Weights of a small self-supervised image encoder.
Model: arch vgg, activation relu, depths [3, 6, 3].
Data: trained on seven-segment displays showing three digits, 195000 training examples.
Rows from block 3 of a small self-supervised image encoder, named by matrix and row number. Each number is 128 + 32 x the weight over its row's rms, rounded and kept within 0 to 255. All counts start at 0.
After each channel's rows are labels from the 100 images, of 14976, where the channel reaches its highest value: "lies over" is the class under the peak; "top examples" is what is common among them. Only what is clearly more common there than usual is listed. The data: seven-segment displays showing three digits. In brackets: how many of the 100.
# conv: 3x3 conv, stride 2 (model.blocks.3.conv.weight, 128x64x3x3, each kernel summed), inputs 0-63

conv.9 [119  51 155 100 136 124 152 104 145 102 126 113 156 166 164 137 158 119 130 124 120 122 112 144  97 127 152 149 139  85 132 200 134  78 154 171  66 124 155 139 138 141 162 100 146 131 162 164 168  78 124 111 123  60  90  75  31 146 131 120 104 109  80 136]
lies over: screen (95)
top examples: dark on pale (97); first digit: 1 (26)

conv.123 [153 131 149  84 158 127 112  86 105 173 102 144 111 113  97 150  99 151 155 138 118 184  70  75  88 119 166 129 155 167 101 121 106 116 105 122 157 108 128 154 107 176 156 143 148 130  57 148 152 107 104 114 141 162 120 125 169  30  99 162  61 159 104 161]
lies over: screen (63)
top examples: white glow (50)

conv.36 [ 46 130 100 142 140 129  92 139 160 109 136 114  67 142  87 134  98 122 129 143 108 109 123  80  56 161  41 130 149 138 127 164 124 133 102 182 103  80 126  80 126 108 124 121  97 139 181 157 109 136  72 139 137 153  95  88 137 118 201 117 140  94 155 136]
lies over: surround (93)
top examples: white glow (82)

conv.119 [102  73 156 157 168 107 137 151 144 106 105 137 163 101 116 140 112 140  64 151 161 108 135 143 140 155 150 126 125 113  96 148 151  64 131 152 117 112 192  59  48 107 117 120 124 116 227  82 157 120 142 123 134  95  53 103 115 114 129 152 137 103 105 121]
lies over: screen (60)
top examples: dark on pale (70)

conv.94 [121 233 157 202 144 120 125 101 109 128 120 105 138 100 110 121 138 110 130  92 154 195 102 131 167 127 129 118  85 103  70  54 133 122  73 108 121 145  69 144 133 134 130 109 176 175 156 117 163  93 112 105 101 136 127 113 146 124 153  78  95 151 144  94]
lies over: screen (73)
top examples: white glow (76)

conv.55 [140 134 161 124 127  94 109  49  43 105 105 165 122 130  92 137 144 168 131 142 106 134 162 107 101 137 169 122 111 184 100  82 138 130 192 141  79 158 122 157 181 116 120 135 120  96 113  80 144 143 128 104 136  65 118 124  81 121 100 111 141 149  59 188]
lies over: surround (95)
top examples: white glow (90)

conv.32 [120 119 104 126 120 103 133 123   0 139 107  34 121 139 143  58 144 119  92 138 146 101 138 158 123 156 110 103 137  80 141 163 110 127 150  99 126  89 170 114 131 118 111 113 135 112 101 121 108 133 144 113  93 105 126 127 112 117  95 165 141 152 127 134]
lies over: screen (98)
top examples: blue glow (53); white glow (46); third digit: 4 (26)

conv.120 [ 77 111 173 173 114 146 137 110 155 132 111 114  60 109  90 132 111 150 137 171 153 103  98 128  97 133  93 101  69 103 126 112  80 111 151  87 201 108 144 112 117 100 125 140 134 103 104  95 159  43  85 155 157 156 100 140 150 123 106  98 105 101 210 116]
lies over: screen (78)
top examples: white glow (91); first digit: 3 (37)